config = dict(
    model='multi-label image tagger',
    dataset='renderings of 100 made-up gadgets, each built of a few solids, in any pose',
    train_examples=195000,
    image_size=32,
    crop_scale_min=1,
    horizontal_flip=False,
    arch='vit',
    norm='rmsnorm',
    norm_position='post',
    activation='gelu',
    head_dim=32,
    fused_qkv=False,
    bias='none',
    qk_norm=False,
    parallel_block=False,
    inner_norm=False,
    moe='expert_choice',
    num_experts=8,
    moe_every=1,
    expert_mlp_ratio=0.5,
    experts_per_token=2,
    shared_expert=True,
    patch_size=[4, 4],
    conv_stem=False,
    layers=10,
    width=256,
    positions='sincos',
    pooling='mean',
    num_labels=25,
    mixing='mixup',
    residual_init='zero_last',
    optimizer='muon',
    muon_scale='original',
    lr=0.037,
    momentum=0.9,
    nesterov=True,
    orthogonalizer='newton_schulz_5',
    adamw_lr_other_params=0.00092,
    grad_clip=1.0,
    steps=6400,
    batch_size=512,
    epochs=16.8,
    lr_schedule='cosine',
    final_lr_fraction=0,
    warmup_steps=640,
    weight_decay=0.05,
    adamw_weight_decay_other_params=0.05,
)
Rows from block 2 of a small multi-label image tagger, named by matrix and row number. Rows with one number within an expert belong to one neuron, the router's apart. Each number is 128 + 32 x the weight over its row's rms, rounded and kept within 0 to 255. All counts start at 0. Numbers have three digits each.
After each expert's rows are labels from the 100 images, of 14848, where the router gives the expert most weight on average: "strongest on" is what is common among them. Only what is clearly more common there than usual is listed. The data: renderings of 100 made-up gadgets, each built of a few solids, in any pose. In brackets: how many of the 100, against the usual share in percent.
# router: router (model.blocks.2.mlp.router.weight, 8x256, trained with AdamW), inputs 172-214
# up: expert up (model.blocks.2.mlp.up, 8x128x256), inputs 172-214
# down: expert down (model.blocks.2.mlp.down, 8x256x128, transposed), outputs 172-214

# expert 1
router.1:117124108100146181177084150143150116133192043118176052109174095105144093114172097132107148158154099137097094124141160154116170128
up.0:143156105124141157124130170072111090096099154146065143107127119106120148162129132138092094130090150053169118167137130166136137179
down.0:139107102133140112164117123151133091131098168148153141117079161146147163206088180130148107206097124184124125107090149126140103162
up.1:133184185174107185120125160159078087115100201176131203128101096113094141139123126171166124145104181146167180119114130154114083103
down.1:075057127118198161075147168130124069103148112131095154167142142146146148135094166117158140013106138133151132099108137127091135124
up.2:134054131181137109192138106152133096148156133089136131071148093095108145134132149157080207142111113118069147123123152165116085128
down.2:085173147113095091191101113123154141092120107096136124178171130107208144090160072145150095163167164209107105109117146095194125159
up.3:126118153164138133090110143139125144102153132116106129169147148132157121133127143108084050122099126097124111145144074094187064088
down.3:128171125122018109119086129133190114108144144144127101085098172182088113155151166120069088027135074114098114142082136146167157119
up.4:108087143156145141130164115132169156088130152125166110118177129089161131126083152170119107134105147156100086106132071126135133141
down.4:169168126148143080150104110141204144075124159088110113140199085154103155111081097155137101168136085133153119244088146156148171156
up.5:136090135138106117124167124113101119117156126079133082088116108093127160105116154163155162121151097114086138082101167112148085188
down.5:108125149067143166104150121097113138154079131084201144172154064154072126155180153167095170069180111155166136137070155142149081079
up.6:147130083087129119201154099172087047066156095126132122138157164113125177080181137161153084145130107122170066168156115137099125128
down.6:090137123149114096098130087100127104142099109142076157139059112139181162151150128187157092147117194130142108101125175074159130129
up.7:136206115116098099169146077142121126091153094128150091216188183163140083109082149163165107087153092126129107114122158123172216114
down.7:122119176110095113095124103107123142102126136167142056136196104162118071118151166122090138147103096111135095142117119188126148125
up.8:115134125118157176132075167156133112106105119193100158114104119101124114156089094170149106098151114129135108103187170093107058112
down.8:122094138120113191105106143111132131094116095064155163091122171085091174103147125135137108080172081100103163052118099147133147113
up.9:187072137180126135085096133151090111102157149082122056102144122084099152101122113163210163142114075136141171130177124180101141157
down.9:159093118116162136125158158117093100153137094181089102135079114192070085115153089106176129142166158111190169139155118110151154113
up.10:118167127137062116134107153088116157150127106164131123154144104072141062129117131070162119166185188113168192151165115136111109130
down.10:092151120105104143144146160093144132101108123040180170158156079164088094168143103079165090171123180131156140159084173189089162115
up.11:059074160133126088110137185119136083046164160121110095095126106105131109175116085136118179147174101156115127115225089137152080115
down.11:040151112143152115147132137142152084099108088127156122107113098193189105103147116096162095107138154148155193103142075102111122131
up.12:118096095127136089159166112126105121098064176143108124142154148179110166123152146125174064111177131122104131144164164118122159121
down.12:111088136091097107123102152154146112120129154143094059137125172186142153102139122112128172145160117126130063135150158160117130107
up.13:151152126145113143144163124089144151165145094145161128106142098142190109121142126102082145179099081166067101104103187130095131085
down.13:136144148172166119130158137109111144099110100204139099147137162131115087145134145115086116079075148113104103122126088139130115173
up.14:152081139175125095047130095122099163132130159151114149101131159093115157078133062180141212169155092152144109143114172163116158117
down.14:159082191147156131077107175120138192124135111092061131146118097171134149109147101170141146118140118083164129158179083125156149097
strongest on: green (37 vs 8.4)

# expert 6
router.6:115145120145121113088115080043110132149081120171160123128083127085090109149146127161179141136089102132117099167107122125158055145
up.0:139150197129122110155096123148182173135117131038128126090087108094108020106106156112137099165148175130128160126121087119127063110
down.0:174140130081117187171129169096153102162184139144138117112148152114168140106094132133144131100119144129086116156149127091088118105
up.1:113068099147112087123156116127185145136075096084098151137125129159126136160127102145137104083132080166146136109125096094185142136
down.1:104136124164181124079144114161086123117101114107149089144169190154137148149102131145181137116108096146115118097097150103134122146
up.2:140171071108197089158119138192096113090138086107097130143143126121123127144152172083140124109050154096094193049149127101133112112
down.2:143092135162188117091100137123143115139118106149075179185070146083131184138105103162136132087128174132080172155143159179132137111
up.3:159122103115154144087108053114167158114096139188101183141117111186142163137118091088151229096161122093148079145192095125139152134
down.3:116117104082137193124106120146096079085115110108122090085132167147073189132199086174123084059137150109101188039101109131058144126
up.4:100162143101121122129096124110156154166130117159145134147085147117128164121125096177131112119130099167074170095139127162136071131
down.4:106148186105128111137153126116130174081136134121096133080138116178128117100113124187146166114104130113074179131115031163148115166
up.5:111116124145159125115171134137156129152133141151127111156143068108125106142147124108117029177086130097119165138136103085156068123
down.5:149078085104164090104133126129079118103150137098148186131129087148146145094169140196146122108118201150081104151117151139121160135
up.6:115174129148139133162186157170123144131119155137173140076070110154133181094172158143089129151108083173127168088107194131127149100
down.6:132094133073121149135100106139144120111115066169124089136142149097162053056136130116173137163111115082098101157190128129098173154
up.7:127097093136169135044127110162102166140144114119105133079139072104110152139140141139106129079101172060104053125132082127090182126
down.7:136079108153137172090147119184156157120157157072114132125153126187074165074103087121142121152113086122092095155123110145157176133
up.8:162140117128138181158143145159118094126144173193165141083108055150048101125102158117098104119104142143160116101155126130124162131
down.8:172109133130143148158127153097108108154108113145108133075097159045137138174113103194170084107114170080134189082098100153098108147
up.9:220114095145111156154147110160108133142153148118105089099095196098141115130160094110113167134107131135141107097118124164118113068
down.9:108109123106152119110129141157085154128124112117144113100114160130123083158170121132186112149141067139140151083119149176162140143
up.10:123238147105121117093077137132155108106128152084132156139166169120089136161105170151104107130128109111111153161130131154087127129
down.10:111164155089116109119079107118130138129137169115080132143116165066123155111146178127159138093118136107112125095086085071132161165
up.11:102120117141156130142125186126112135133143185082137140120166132112160145146115091093134146157124088161118078190162092082149097087
down.11:132068081099132167158152100093099085087182109056181115115143104091119064145098226056157103118079115145097109135142161165147141096
up.12:107075149158150118146099159109132100161097105129143098179115119101140189124122144142106199160143101085118152152158201129130135093
down.12:136085071182127135103169126153150109141070119128113158122182074157086120095118120043102101141099183155169182157166107133110122128
up.13:148113196095124140182091076078163175065103178179118135127143072120161142141140149108161151130153091162176119132088143186135176115
down.13:081107124107196074135159142097130120097119128184119162133088145103127152135101166113129146190109118081139092124117075094130078118
up.14:055126145098085158126113123164120185105092102130066171088149109106183073200109058092129165138122162131096182090141123139086100140
down.14:171126096141108134124131155079157129114133127186134094146098157150080164107139089153084082122121109113076173164138109083133058137
strongest on: brown (67 vs 8.2)

# expert 3
router.3:152193152078166111155118153113086152156070138108085140177117095141122114138112142108190065052093153102162171145141148160112138134
up.0:147117125180084140135125083132139117083150164108073086109084123056122129145135171113131147172136094161089157085124145105141159106
down.0:168171130102096160157141182102143109086098121133166097146150085121167139108157111108097096120169096126156153080152134159164150113
up.1:147062155145143141116116192103110184113106129144079161113125098167195125146077120178123138096118132159129227160110140115172123194
down.1:187117134138169071198107130114114128093086105117166127159180146092092107096171083162126085153165073171118141142164094104143146102
up.2:147123154081147085139129143137099108158161116076141119124097166074142084098144111105137121170099155165083160146116111092128132107
down.2:089182095131163152126148116147071128096115100134117132115101174116097081121131073138127084122130049176129154108169114134126083173
up.3:178138095129144179164097169198131210107118142141137155127100106126148126158114142127118143094160137134115091132094199122153173106
down.3:112066190094125155140069139109211144131180167145161136135157187212159113156096123144072199155137099146111138170088075099105127129
up.4:118125128100176066129178137125147155135080132162112163165138123086101158162136083171087094132168106110057155171170122113158098191
down.4:099079079062121152089146161110141132153135107141088112099094142099141116150143144149151116150096072091122111141163045125100171108
up.5:098092067094122157112132116116148081117118160079149086151123174146113163128138098167120062138132080064156155125120162113117121155
down.5:117091098122081154148116147147142122165162107105172112146118124186137114137092083075109121117150181128102141131113074095109086040
up.6:137139130101120124202149131104162089128093134081183092121132082091132122070166158108087141120122181102170100107171072194128136150
down.6:118122132091156104139127167150125058129142165152142201143126053152122155156159107105179155034104143135142184106103129139148156168
up.7:107147114133071104100132144120130131079133174170159134157116157087126115138118118130141123215096088153114089127111127089107099147
down.7:065137191110117127094149133145118164151144165081182100156143155140149092070100013115123173164163170065148116098118144144097075142
up.8:084144095156163058167103158110108041117156133118197115116126090066122137172119118134109106108110121102186056148134157167161177179
down.8:090147104146119119120140145077118114101188159116088103093152090106136185118112160134120086140109110152131157126145055126101160110
up.9:150181144172188192140090161177107135112110183184051179139180120205103093155125124142127181169185085078125103087137129150116132157
down.9:122166207106105141207116131101132136186134134139138134123103176130156133162128108148140129124140114174180140112121151065138152138
up.10:152090140110049107075129139120139131128102202133125133149109145077097209108038076114125140135199162116117139156110131075093086113
down.10:085173151089116139047105173156086158130152144168116130144120077195121108150148144150108101144082081115149169099110150158122102123
up.11:119100080114120182097153129120118173121070129161133072122150091055116104127090093097060146178128142127131141071169103109140084148
down.11:105089166150136111144131084097136100105126097172100152104120137100123137172151060107105193174067121162161109150153138161127088143
up.12:153095123139098125129122137116096124160171140114191118104134120121099125126134170125081146093096174114109125102191110141104123128
down.12:087160121106116135099148147149143106116119117166116115123142110184132112141152052124093030187090075143124100129171085168104150109
up.13:106133102120090177162162194124137055127132171132153121125148121087086151151131154168195145133174129155132110089135101064159063169
down.13:122103114139140100178163079156140148127121113118162120179090114114202138133112178135147126091173074100121145132145121129111155073
up.14:069109084139145109142143106183157129080160110058118121139194192142193096110172094121124179154091138146122131127142071131123141136
down.14:114144136196118158062126146086134113154154090131127095079089125105059105132167169133134095130135161125169135119119135108146089119
strongest on: matte (96 vs 32.7); has a sphere (58 vs 24.2)

# expert 5
router.5:106057159154129172067150115182109099167104158122073089129129129127092179162135180117152145123114105128057183113189137113147088116
up.0:163163201077085121138087110115164189135089114126108174098133103151127192169106171129137067095131135102162134139069069126089099126
down.0:093129114120135138064117056138085129148131145160112153161151167133120063121116125050133123132110145154142086117114103081099143143
up.1:120129137100156158156158122121139155148142098104133153169127076124080095090137080202130172117137143078173086131115140125089165179
down.1:144116152142083150140114106184166160109164135115165101140166091091097122082111104089132076201080177122091116136124113165115166117
up.2:158034131155125168132155139109124121146215124142115131094095131087108148167114140121053159148117098128138103104149124101138084161
down.2:158139134131109167152122144112122120131088125137153111111096155116138089143109119126146092208136024136135061089097141124136107159
up.3:171118119127094117135153143105149080145166170112135056174185123097111142127113070143086140159150155138068084153146165150150059111
down.3:113144084110080082118113130139137151101142116145096095164123134042168122087144102143125143104185113098123141108131092147126122093
up.4:174121089162152101118083095196092172146110121108178120151125133094142126120116112114142128137144051131163122123112121115079096102
down.4:169109106105100138144065123092091091123113108164105079096164154130098108109068152145105071179085105150151108134176128109129128081
up.5:099144108206130125113098106120064114091127157126159115142047114182156123141141148149107101121099136144151172137094167099161134149
down.5:135143143096099121160136148122146097088140103156132131188132130084095088121082116173123126120090099114105079091174072096105162154
up.6:191177143082105141155152169147168078093069212111094112156140200147127193102129064095150177066158126162138116114099129129127181124
down.6:101090118161200103046121079162130155112109085141111119103103099105178158132123178149104180103135112200142120150144099141117157165
up.7:133093156134134080152161153144113138168060177117119207135122076113163161147135156158153145154103112171192140118122109148106110128
down.7:139071138100064161120075097169168201165139090153162129111091098131138077195147113118139081099157085127171155060135148162151106162
up.8:155139147121075177083162147102142148147146159145161138068129099151126090146119025136112093139101170102099114142112097142065089089
down.8:147070130104125135111141037120127145130112104178104129098185068149159131132113202132099102164055141113134153176121126132115134191
up.9:153111143155133070127071120137166177132146186099169129177187167123112136141093163146093082132086135148084194134127152126107118122
down.9:110160112128115143162128122100165141104141133091116114118137093081097143109090040062150140160161110099133220162124089122194085156
up.10:128165143070132180110146150134142139142176120119148087120134086172102102145106112094146103101109129153174076087069130121104109141
down.10:117099102082175148095142118135074116101121125153125192092120062116061111123170087097106135117115143151059195189169139103133197140
up.11:134150093162088102107129100076114116136090110162126077140129099172141190142118099141155138143188098113180111177138092146129181139
down.11:172134119171110131098143136168144115114100136072106146109134125201233132087138106140128043166080138150097166145126146170153101110
up.12:143156152115091076143172155130159080139147123088176173119126157109080132087069191100115132164131137095137177120139144162149161142
down.12:113143155108208113135092128164167104116126107171179124119136080118216178064109126105170075102111079145140175169148107124133108126
up.13:184116143155130060145083101140112155126053134111145160078155122104153123117157095154175060123076101068127135110130135142103129119
down.13:172132096131124118117187089107105099115125098155073077082142114096180109182184128173155077118104084187127178156149157115095116141
up.14:140152161167139071104091100046141121142143187138137118157115142155142133130110096202117090083138113121084097097147043151091098139
down.14:113124105155185092084131101140147103131053066066134127179143115083134138142156154140137183103109122155124033151136124115148150062
strongest on: pink (92 vs 8.4)

# expert 0
router.0:168152159100109145154155138184064148129120122133052124171076146157148155130128165068181084098110147177134165099145158147134156054
up.0:105087180146110141110164098117143147158169095086155135110114117164145149095143109110118096125130099113130046079169124151113155133
down.0:100160146165122096139137127113087126092136106082088075132108124059088170127110149205120096105086042102182174165157192143153112102
up.1:083127115167126091143143145054076087114117136123148088110096109118093160116138136125132168133152160112043207118128153145105081104
down.1:116126131136103146118119129197110091109107148141089182174154117150131133135100118088165213090102125090172055129134142122122188090
up.2:203086162122120134147110105177112162098181083075127102125129179152083154105111160161164085146196098154093136119154192140115110160
down.2:123101137141113107072139166167141124108117058169106119077110085109124121144108075179119088058192163068169146094122126137150119162
up.3:128122106096166146130179152103130111117153150124101064168130126117080109129110150083166117119187167150126125120139173170149095167
down.3:119079113116148159145126120088166127071136136181125124109151156206070122064153098099134165121075148153115140127151108097121130102
up.4:109187139103110077156083185066119134158161128115136133147100130156188144181097171175086154109132133108121183098094100162075122114
down.4:072159096079145136041109181091145117160068125173171115131082128075115100161124105145091088133137139127151126111169125214156120120
up.5:162134121157076131177138175112055083136142183180094179102093149145111115117111140121116115145133117131119150140104138093135137144
down.5:110071144145180149131082136128111147164123147119135095158152112102114148121165106141089065176108093154092127127127103203143121168
up.6:172099118121134149123167115170121098110113163114113160114143101126079129105146092185109130149196148070127144135124098105143119152
down.6:133129088142089183160141149145149149154137149160112111163135097133119121161161146195073135106144101097111065129119175127157112145
up.7:083180082154109191073151112094114077084095123087161146085143206153154152137133098103095095135074098127116137149192106134167151141
down.7:154105196103146163142106163166159113141161118133090093146160130132118155091125096105096150183114169085092124096144206149084147113
up.8:129087063115174091066116131147118119158137070131140070128091152088120041141118157144115131164116115104115116166090183173176109037
down.8:134135132140113156143153180145163076099178112106134083125121099129122152104155140112154151070159104166111142151149111080144113140
up.9:128098136092115123119120173113144142085130118135147109004139179163116150129063159085143121137164121120156165155104124100173114135
down.9:124101089202084149097173132145129161126112117145178157078089255160149121134096063152143102087151099063120091127090157086068145136
up.10:159161138118144173120106135122113174048123188092129093054072134164100104155136139114150094148080133162076128080117092089104107083
down.10:143094176082100100161159116112135124138135093144112074102136140074133161129150099145117159122145134089136133122157137159124093114
up.11:145109166101098088164084112095118058139119202125167111111140152137136078137118114104205116127134179157174154133110107092122111112
down.11:155118123134160114169162128126121107129140121129129136109090079096213138118155165139127140148155111096160132126146120127096128119
up.12:098087066094135114114148182112078059136142116135160166141151067133149154132109215081169127097106147117106176157117110123141113105
down.12:136146185110098078128098103090125109122099132097144151192135101080166186174096162155143110135158118096104152131105133136117095140
up.13:093109161157152123133039130173173188207133088140073107162122059148085153133133096103152155123136087155116160142119080140175137107
down.13:183101055144146117135122189148077167144146117133115129124130147134107103173133136082124158135088143147150142182058091100164172157
up.14:153054139130074116143075078123112081109078135122169135077131186111186131190131083175076116103118137073127085150144157159129099111
down.14:093190113121154049126118100146091125050201067128076157129133177132141129141115074118141138179142120066119084131108124104135084149
strongest on: matte (62 vs 32.7); grey (34 vs 8.1); black (30 vs 8.6)

# expert 4
router.4:131203140132144092154124139156051124125079163158085109121143123170195159093090107147140135188098168136175155146167180134103124144
up.0:129135113165118058096097154147144093144129108094137100151168099135133174101074115147130121073175142153157115101180191217138184170
down.0:075151103126141082121066164133134118146153139076149141088104146210194181120160146138159165149118132173149135139178095192175139131
up.1:131113147040094142079166144123081137080152166163124149150111167082104074129108103103138157107111145115144132119149140199138108098
down.1:108145128140146161151111133148141129142124105189129118157116098143150154179132201161157087157130080148158182139136149139150124166
up.2:171126129141114191087159127042114146164097168110103089170197142143128089146103196130148074110123192093120152158105066132172151131
down.2:103129113165159149114123166147188144155050114123134134067119141139096138094133096140142117147182115164129122093101143174150184151
up.3:105130074084133191115135104157122106116175126133104128104077069197121124153171146151118125136138114117157095134053096157140145147
down.3:089183183123152119053142142119135106164143126039111137111148169109121198123131169169159137125116117099152079116166131136130144162
up.4:100101086110125144140134116121159133098110137114117161101117159104110145149081068092151134173117121121151145186089150128163135122
down.4:140132198090164127189154113151145155083094097087057176132139026156172111134156111180135112088129121112143099122135162114115152132
up.5:152091188147083175089084160065159097118109106128096120084151162125088144087180140078125147119131182126140103091144089081163117087
down.5:094139155141135125133177171201117161129143128091134137140155068144145081154106142096081139127153205096173072109163135136128141163
up.6:173091125085088122146124127116150155118098146155085151186129159157089151134154135108122082114123149126130103108097123096147137139
down.6:159140111138123114116097121131129098114120158098117157176103086116109105111138115163160093126115109130103074131171102144145174131
up.7:116179125044092125153111114141152132122111155138147086112092104135153068081098109129101170170071080096123124070098123182145095122
down.7:153126157113193154120083105162178167175132119147050104164075105165106144080124168135127127129100145121106173115225084142142158113
up.8:144141143150207114141076114114122168105125116103073113134097113098079079092118159178162122120132114161104129103122130160115071133
down.8:168133101118092092102119097111107118089127133134131120148185138092133157119105186175155083163066076096113044160124118144083102119
up.9:128079119125148129172134154148125120129137108122089152088091128205114092125111142145064086103134115102189105147104128110118109153
down.9:120092154179079140138165150107171146129118107095181079134129103104122105074116062100098169100094137166153103095145137148116129173
up.10:145056169165048189132134106179069152116149101138079160121131173099092148130131144070094137162185103183095121118111179127112079106
down.10:141096165140130097095081105152127121118145132090126083122143129165099087134098095097134129179175159166131136110081100096135125135
up.11:109099086122199149121103120138186134170157195118154114142136091119068112105160128125147104139070212187112116108113169195186091120
down.11:193062143133118185124098108130118083156151170164118119128112173186110158118079102133124165066149130109097188117136150163107125125
up.12:111142116115104106058148098132111108076100130096130099137135177120163122162095186123200112130064166113134162143108113140137184141
down.12:157182085158118127156105166180140119142147171119137133100111060039198171127104102104162140187110164109101117112107141150130093144
up.13:161122072118200092116149167082129197115140159111114102118113145095096079106118164161135169098142144124131165089161123137107124133
down.13:183146087113178102154102105156118104192173219134150173133096102148086127110120138100146159143141115129100141166179175120114082128
up.14:101113094130110150158101122129125065109074122070080140116155088148132114120110115124158155110123128148156063111134115118133147148
down.14:127100135162079128138125163105130133107085149101132116087169115167158150124092142118170138082115143130117195144174126163111135181
strongest on: metallic (100 vs 33.6); has a sphere (79 vs 24.2)

# expert 2
router.2:138108160108079133120148129143056112115079122158045194134153143157168109118102118091117127160147156107178148113132163107134166178
up.0:098118114129060105161117106129112147101108112121125183156130203178159096152101146074141134123069157077147118169118143119082139122
down.0:131107178132100100121097152107165101177128127101097159135142190087171137087154111162053185123104104154144103121144105099171170126
up.1:191209103138163130123092106199158167143112134130129106139149110111123066109117102099146159104093084140147080110110144120151136137
down.1:150129148194143110113159116111165174113122115140096123141111106095158099147085131091083202176154165120150126194161085075101112137
up.2:123096176104175138124104108136155144096132055133132094154100109114121038131182134137118085112155087145118110114085174115128110134
down.2:098088096105086132113140137132124147101135088172056126150130121189133169089098117083117147110136161136160065140118115107080174144
up.3:113136131138075143180131209120088074122097099073122144117141159138167153125119131159133143162108081092164134121108103217099107116
down.3:089115093128118103141118163171139114170141114148124142123168079063121137065135147077087183089073123076113132136138143103081102129
up.4:162100127141140164155165141110138080179143131105140152091144089063126160138123134119103130185106122121060164146097144146132202080
down.4:152159092181074147151154130120117103135134151143086151128140150101131149140155087115101130111080163131119077171202123089126174176
up.5:135052169119182171076087083121136216144138098161130114099106170150132153127124154126167192109120109147164106105077076107141129157
down.5:160147078169170128056154175104164161135159126153142195128153207130117172161101069088096129073159150120149098111112134146124106150
up.6:176189107083116099045137160125156141099094173076117084134110168125126142146087085115090130163071094141182090149091122102143122146
down.6:120140124142125124145131110165126134149134153042136150129097093166089078162162143141172143171188049152182108135149136091175146114
up.7:152092116136104070174118131117095092096125219118164115146129146092117088108110055096120045147155166097139142134101144088144028140
down.7:122118185087120115108080136071166132115084119158075113164106176158206117122117106055141158168215165094129093109133138112146132103
up.8:169108124096129211114104147154117119110096135130191112121129137195099125061115130075173145140129152167216082101153098123077098152
down.8:146079147100153133129096199107178136131180119121175158064174021156082129107140052108107107149136095122172105180157132124105155142
up.9:168121122121147160107101116109146136102112105105191079124143109148180136128137094126137192133121099124101115114153106144114130125
down.9:123074161121131152194097146094096154148124145105131094148156028140120127094053117153113156112157112128114162138131131146117104161
up.10:132155132125118111114112098118108124191127139141123081155120113118088082113114155166136124096149134131178142115135178139118097153
down.10:112052187091185144108102149135162123146189137152151106121138089162115132069098174172096179140109102147063096090111146112111137097
up.11:117079127149141113208137132169098115184131115090123151128152086065130126110149065103136110085124153096133124133105141130124096150
down.11:088114096121119118093126140140106097118079183103157098096137129103145088227102132030131096108156148160231143121096145146106124170
up.12:120119177071141077167141132153152147093138119097253114094128110124130123101126157119203188128113080209147155099109139114096117084
down.12:133109120131053098107083141151121111165163091094094133137138118105129116088109172078147138183149138110116085111080094138128151138
up.13:092139116078073153122157125101106125075107144142124126112127132153087134115124103073130135198142068169117080135122165100170151158
down.13:138082167168168132192084106153083156171104128160114148119152086123124158146079145095118204102067147096122098088120099104120106184
up.14:128143156087136129142129117163174169134132101104163158118118131178204118119165075138069082140101144098169200151098140079160171154
down.14:105067134119153120122132129137118141130128106113121164203157178174077133137116123175105145103158185112188140098129158150107132111
strongest on: glossy (100 vs 33.7); has a sphere (59 vs 24.2)